From a checkpoint of a small image classifier.
Training: 10500 steps, batches of 512.
Data: trained on simulated fluorescence microscopy of cells, 55.1 epochs.
Rows from block 2, named by matrix and row number. Each number is 128 + 24 x the weight over the matrix's rms, rounded and kept within 0 to 255. All counts start at 0. Numbers have three digits each.
# convs0: expand 5x5 conv (model.blocks.2.convs.0.weight, 128x32x5x5, standardized in use), inputs 30-31, a 5x5 kernel for each
convs0.0:134166148133119109174159130101103129120135135152150131130148175205134102111105119139131141121110134117126137107121132110148121126132124139107134120110
convs0.1:098139143134116100108104113127162127099126133134153109141117114127095108105102112127128116153140127143152155146146152139123140138137140164142134116111
convs0.2:125129109123109122132126113114111131137126123104120148128132112114108108112131130121104099139138131119121126115129125128131123128121134121112112120131
convs0.3:132139138127130122134135139138128134125142134126118115116126166139105126123125140124132134127137124129131137135118121133119126099121117106119109124124
convs0.4:145146114126104144155143146110108106103114095112110112115093147138121118111123122150133141108117147133127137125140127128144122123129135145120136132132
convs0.5:135148150132126105095097104115135114114114116161126155143117168147138137117103098110104128122135149129158128127132129164142146150142147133136132115122
convs0.6:113138108110115111119143100095141146159135123143141157115140134092136120156128096160136122104101121137146124115117113111124092073110088122143127162099
convs0.7:117183145145129105124074108107133167143106089131147158149134145124080111158093126153150125107134134141109126114113140127108103084111111132147127084108
convs0.8:186129124144110137119163124130147142162097172096113185094134088081120114145095104138137093122087115152125149110137132104126117130140109097096106112114
convs0.9:062116148153149154128132171174196159139114146192115141133115117054086117157137113108119113141126132125127137126115105115129116124097132107099115124131
convs0.10:071154158152117027104133156103111110098128090138143158130101122120115137154113114139146150118088118138122147139118128118125139112122113103139132123110
convs0.11:132106155144140121084137139147091061136106156113089130080123138133147120120157168149144161154160134132133157164126149149123150125136145148147099123150
convs0.12:096113114121111105102113115117119114128128126133132124117127144139124121126115114134122130127134141126133136143139124130129135133124113127134111127119
convs0.13:110124079088110116129115149165109101147112110097141172152108149159118098129118113142093136095131158102136080124173120126103151155143138094159164131128
convs0.14:124140134129137123111114105144167160117082097123170162163104123177141120096137125091119141145165140114109146125100078060134162155171156135085116151144
convs0.15:109130099141131111109122129129139125135124129134122126123126115112126134133133113108111115132126109124127135141108123114114136124119119117118100107106
convs0.16:123132114102127146118126118127154164169162158117122116114154106091055058068130111135142126143140167153145145148155161145114140135107104111110136109096
convs0.17:133119118116137108114122128153079102117128134102097133094081138116176145132102133108101123113150117137135133156139137139102090115089115136144144119095
convs0.18:172147142184173116128092103120085175148144102076132115142089091139070118121099140146117135159169155146154157170154146112114098089118108100075129162137
convs0.19:139168143119126105170147128134105147164118099084109193167143098111144157158099110154145099101120150147123095109143167157123123151136140159153135107101
convs0.20:125115114112151145126103097118091118108117136130156135144120074147131142137137154120108144114122116107114108134126129131101151144139125074134125126109
convs0.21:065110129108134113139134090092123118075091140153129131080105076124160138162110149107148124137169160126098108152124134134167146132125126099115120163152
convs0.22:145118122074099111101161125103086126151127138123146139087074128111143135117114097080119107151125130151137127099126132118148133135129128097122123120114
convs0.23:141111111089099179120161130131071112137109123124140134133157163177144183200146125163096130159181145116168123140138135173150155170146103150139170155108
convs0.24:160126123132166128131111107167158154153099173176227225125131122188199152126164152127129128135150147136130135143143147145135137163181180150125130141163
convs0.25:098114118120131158139123108121173155144108088172158127130133161178167128109110101117127128116107139127129112111130130135115110135120136112104131120113
convs0.26:116126128118129122113108114128119118126124118123134125127134115127111120112139128120104104138132109104117143146121115119126127121108113139134123104120
convs0.27:145130109122113140150124126112133114083120118158163162152110068082116149116123142146136134134141143144135135128144143126103111126117089079086127116099
convs0.28:157183159119108140163166139103111109119107080143158169144112121121123124107140130147140126138126151129110135085134126119153112131109120142119133105119
convs0.29:134134145155145111135111104099086129120097104105129125131115124107104117139149127109112135131125099118145113102110128147108111115123167127122140126148
convs0.30:112118103122139111109116125128140131109127116145128107130123113106109118111146127107120134139144106116129110125125118113092115118112096099123125110115
convs0.31:139100095063086094128125125107141181147108081077148233186125093104138167149128164098042068110188126071091091116128104112108112098123167168160118109122
convs0.32:118120106122134113097100127124116126121123125138123127126099115118121149128149137122104126128141114113128122151110124138102140114107127092133130123122
convs0.33:098125121118133114141119100081155155151159142153184148099135061097111105122137129121108117129132139158141142114160161136108152125144124113157104130120
convs0.34:120119119112094121145133148121103163190172145072103116098132106084079132187119119128144116093124145144158130130133119113112114121099133115122136148138
convs0.35:121144143161132120143163137122110131175156167146140170107135156119151122156156143113115097114138109104137151157132137132086139144141132118130130136141
convs0.36:163151153107121135155171127118106129127115120096110104129126116146137106101138142117117127131123105106132161127116112132153124145123131134106126126122
convs0.37:179147134119121171155159113124152135141110121162131151119122129093109114118120144130120120105130123115120093119130130124109102107107101118105104074083
convs0.38:087106144151154118117119147175110133110143144146146124145142143137131137147140104109105134140106123125123121111136121103122130137132138110128120141120
convs0.39:121129120086136112114095109119137160128159126119131125141146104110114150157106111125116113123118111123120107122133140154113104097133173102106083143153
convs0.40:110139128146130119124158152136108095113118133127108136115146151140130129134167152125139191151136117133137142141122127119120141140118137108100134122138
convs0.41:126162162177145133174136152131113147122166131100182145171130116164130152131123146135134132135146114123122139118118110110120090113108101123116118103101
convs0.42:152126129107130108128120111115152139122144125156132122141122119113127146130099077114113115146131169149141142144133120151126089116108141130105129134165
convs0.43:024068106140151116158125123132127148155134154076084114095121153134092091090157150184135116131144163118124112103132133128143126137115129104138180128110
convs0.44:117150132140132123142140144143129140139133137119122129125117131129134121116113108111102111113114124125131114122123114120114120121128130122121122125117
convs0.45:085101120117108105114114094097101149161140103108122132145123129143134105080125109109120138133114098086113113095106121145132137158128171139143157124148
convs0.46:128122133111104124113111105104131120128123127132121123119113140126112110109119116098111104111101109119120125102103095105136113112094115151124106097100
convs0.47:120144123115114125139103106094129146123125103117130097116115127133113123121134133132138132130133120124122127134120127131133134123147146131124131151120
convs0.48:099096103083079145102137105112130116124139101132112130122114128137143114132134133128130140102113117106111141126136124129128100133120114140098135131122
convs0.49:143103124144154152118127106115121109118117127146133142114113168149124110122146146132139144135164137116116107155141117124103115091113126092114106123105
convs0.50:147171154166147141163127145133131138119129136154139126109120134112127126098126143143129133129147130116118135132123122106122116110110112084087103111115
convs0.51:106144121165139110127104132125109116085111078143144126170104100095078113128099137133121127102130119113119099115109101109106106109121138130130120120107
convs0.52:119092117173148107148134128116187172180118109161150103156140140149127135085154135144165161115116131153127112134121137089131158111138139073128120102128
convs0.53:161147131144160149128137162143137111136163128132076127083074137088109127092163136128149154149125154131130115107132134161104131152153117142124107089101
convs0.54:125124118122137123129123123132136131112129119146143138140106125119114118111141145133127146137137122125136123124119107117119119108098117102116118102124
convs0.55:129128125129108113142158168133094113102090073114106078095088103130113132089132098144140131156105125146124152110127140120143128117111110130112120088120
convs0.56:099138133132102104106117127126129107160121118116102164100118147090170155195165134148143129157138159153155133132123112126137145123126138123126123122131
convs0.57:076126128099142086119153141166080106137147170129122105148173080184107136132067115096103121068115114137137092142136127124106128112120130095140162143180
convs0.58:168141152156116124092101145167149112131122145127128141151146114137129179144131163160131143077110116128099142125106155142128106111121107157120110105122
convs0.59:106141192185145126118142158138144115145111137166135099087117151180162159139130135171157139133139141115137152179150130155105133137147140144126127112126
convs0.60:199131142113086179150183113130197141101098100173144148119141180176166113115184142141119193131149136124147147149164135145118127135146186129121120137164
convs0.61:137115155097093139104163129144145100158133155157112113143165170144107110130117132129123129108145120126120126136121116115128147136113122128131139135137
convs0.62:127135156136135131133150159146127117129136144148143132115165156153115127165152164168132152117130102120165165155120127173147158127128164126133146130171
convs0.63:179154144132140169135138136094148110117120105142122114137155174155114078074122111123154140126133130127134138140132097123144135127118134136129121127130
convs0.64:137150152180119111119114124130145090125142138150125110131178086137113110089108129112157152121127116128132128120118144121150183149119126125139133119115
convs0.65:122134135150121130161155149156130114130129116134105130115110117085131113119130120120102125129110119135116130112113152133110104142164160079078108112132
convs0.66:114112136170166093107115139110149153118124133111173176162174090137156183150118094103142163110132144133138111137138124119106115101106095133117096123148
convs0.67:093113111106098119108107107108109117136139143147104127116104130104118126107131132107121115114109097112090135122123150118148142140157133087073106121098
convs0.68:123118138150082120125126184111108122085114115169158091132101088130125144096088120108106102101102115141163112139125138149133154134137129118104110103107
convs0.69:141119111134128138130139139106132133125131087116083092142099087131120145097142159154164139154151152153132145146142154138143155098139135141109111141122
convs0.70:144120136121127145158137136133138175152131108135158128155152153159143153162119118111102099100125118115102103116119131120118111127142151133131132157149
convs0.71:114118094101110142142135120105092126124126116090107112108097074119138160138120128104110112148141136141120149149133155166145149139123136100113130096110
convs0.72:148122102142158163139118146129142142124119117131123116121141125118092110120159123121115124129145144143153132141140117132129159160109134105156141113138
convs0.73:169146149154128175166147158127164146109185135187143084113092136157126116072158161141139153152145111114108150152129138125132148126132135099115125150149
convs0.74:073077118108105135119137138177163151183142174114117148145123138124102123095132119140099073142104138118107132110145124123133087113112105147143149126101
convs0.75:158140117109142198193150120144125180189117119115171221148106110127149146184113122134146139092113139142133082105135133125125139125144132127124125123114
convs0.76:099099131122119132134131126139126128128122141117124128126125135146142120131140137119119153123116113122149150140137115129129102124100112140111121102134
convs0.77:110107109111121121115117122127113111113118111120116131142138117123124131132131131133122120116115116100109122126139118139127124129116136124124118120132
convs0.78:176172093098112142144138185094125111145157089124142106124084057075096091083121137126124103121110138164154157124174151088109112163148126130131129121108
convs0.79:114130120128111132139125126089129136135128110124096121119110123106088112122131125139116110125123130124135133130121115140138125106116137110117101123134
convs0.80:165116134134135144143191124112158124171123115129100184162164108121134094131133115160150142106111160152139121122139108096097130149112100085073121146155
convs0.81:096102136142142145127139146141127117101115123132120126102095133145148132134154131111115128159140121135146149149124134134132137118118121116113123122113
convs0.82:127180160131112076150122105026091113117141090163179090108084161127179161140142174161100116148164128100086121132124107095144128132104108101117121104102
convs0.83:112140115147109125132119157101104201130120141113143122143155093191141104064085091134123065162101132135093158121099106119160111123140143151154102097151
convs0.84:134130107120147159112082098148176128117114121166159138107129105112160138123179143128117122150139163116118123117159113129096110165125146092099137146129
convs0.85:116116157139091136179138151108142126123092131114155181126134114098108169222149114134130126164139095121121142132067105096122159077104179128158131090135
convs0.86:152119112087086112127140104085158146138113097147165137100120141144107065125160157157091104131135146115127156141130117129122102094107137117072122098125
convs0.87:116189138143128090139154158110137130145167161117117114119147124102097114154123124113126108120108125111102119122132114117108131120096113089113137122126
convs0.88:126125124114097112108113118116133110135114127142137140113118135112106101115122126130114128139131127111124122143128112118108140130114119114132126107118
convs0.89:101103090096100117126144120104135156143180156131184199156115068087077100107162153141126109136148113130135146152131137097113098086122098098115134128088
convs0.90:113083110087103133112141097151143106099135129158159070105073194121099119098168091124174162196153124168153159127111164211169135125123176217138148164193
convs0.91:114110151115131127111128099110114105119096109112111104107107142144139103099090108127144127111113123127121122127123138134144146154138114142130125106097
convs0.92:135139146131128127133138143131114114115130121131113115125121136130124115122124117112111117123119118117120132124113113123123123112119125125123114132134
convs0.93:134162146172130108104098140095096087093114116194200207193169155112133128151167168166132096147122139165122173166128124114152122099117132144142104137153
convs0.94:101135165172124137119080091107135173181134100051098112124086091112115160138117104117151157159164142138141147166176117136128105128083111148136153144137
convs0.95:113124123125113115120105096094102116127099102129132137122121112125125130138132127116104109128133135123117132126144127115135107135118112131115132122101
convs0.96:099121113111134163147124112078125139169172117097083155136169127141164080096100081080121048111147158163106055078106132052142143180151127120086085141100
convs0.97:105111117123123157096140111107153127157154091166129141117091086164127195169127130064042126140118099066129102077125082134132105153142143123103166140114
convs0.98:183119096074121156157141089121161157137123104117131111109100152153172127108143129105120101136151139154120120132137144124114104120123131160130125134127
convs0.99:116119122146141100115110130137136130110113114146123115113090131113125135109140128119118113141137139136132130135133118126127127130115148105107111114133
convs0.100:115144139131147099118115121127121111104122142110139100104106128132119129120122109114114117137137143120120128141119120128118122123122109106104097127113
convs0.101:111126143097111128097111175191205195112149161147161123115103075120109126115180168102131068169141153171105132129136089104108097094115148158105099158193
convs0.102:114146113126113104152151138093148113117151123218156120079125178217208129097157095077109160172128120140167158139127110124146158146107097131151162143141
convs0.103:137105087123125137127105094125117088083104109126149140128144102138134141158143136118106142140107095119134119121110144103092111097140095109133123117091
convs0.104:117112121149131137139121145137108114111133104135108121130130134107098126122146140119115118129149125100119114138126101108106126127104132092115118104120
convs0.105:068097138082089115117163144115194085097114151146117141109105115088137118164132115096125136132115100121152127111099100114129132137123107105137174137153
convs0.106:134131098103113127150132127104103098137165112116084114169159176109060114121121119123112127129125143138130141112114122116153121121124136126121123124121
convs0.107:131126107101116129113130082073130178172151111079113110103105125160184167143119129123107098103128134136133117135154135160143125123112133136131115124134
convs0.108:123126115125121118132117123126111131121121123113123120124134110117107112121124122121127122125127123126130126122125127134124114115116128118112115113125
convs0.109:125152141133127120136127100085143143113110089183127129123135141097097090123154150172119115131125143106106136154131120120113145109122134073149080098104
convs0.110:105100126145156134137129103065130136148145114124105136093121177137139121127132146153128141117128134142129127149141107124129160125082097144141105102109
convs0.111:089119126132115119123130134112121096130114102157114145121115133140148125117098101125132109121110117116105111128147133129093112145138142105123151149153
convs0.112:133123136119138128126117119133128138115134116124128135140115135118147148132096105121103105129110127121119138124119110110109114107091116101115112128141
convs0.113:122124130085102132110137135114122130140145149134154180123125146167193154123119123139110114125126141150128137109103100097164152152101105167134142133128
convs0.114:143137127131128122125130135138127120129125126129113114119132125128129128138110116119118115122143129122121127148141144134121143128129112129143133124118
convs0.115:093125152143130107129151154151125142178160154102127128123108135127095103122106093098088093106106132141129115114135116119170165160136121092121123132150
convs0.116:092147150139100074124166168113138140144180137178181149134105128130143124118122121103112137131113115101120139127110126145145161157162170132129150147146
convs0.117:103131125129135112132124107144111155140116106127137152138112107128124128121111087101091103134124122118121114124139129130136131120118126138155129121133
convs0.118:105110137140101129104116137108130120106118124146134123127109142137160144120100113106116118102128115111131118146109129151122144130141164129128120134155
convs0.119:148169156138115142153140116102113130139135102113091147164134127124127155150105122151141141128125109122117122125125141113099096112124102128115112120115
convs0.120:140095084153162169131113133157185196100120122148171141167126132163152139093132100085125123136135113147120136136119157129152118109122133119126121108129
convs0.121:135160138083087142118160173134134093105138131197143105106185209160170131147125126118114158140110105111145138116132135125125126155111110105140129106082
convs0.122:109107134145147094106131136146102110121136138132132119127140142140133107111108125103121118113128113112115116130129121125133144133115130117144143120126
convs0.123:132117091135153103135103121096115139112161136153120132151117134163168163163120147130133127135140124113089129101104121103145148110116101139143119125165
convs0.124:129124087129102125128130117114102106079122108078065090100080126114071105091135136101108105098124126122102106131122141133111120137151117149109133137132
convs0.125:173105136149154139115131139175140101100079114134120138115113102110110113090143159133119109142152145102118128126144110128129139158179131131129131162119
convs0.126:110101134101122118133117094146174152148128141124114129139161141116097100122145097074174154156148160143168170141154117120148073134138110183100132138150
convs0.127:090128156149126070123137148124130110110123120136128116109146109098102106142124113115088087134120160137121118100141134137107116118118137093115132132133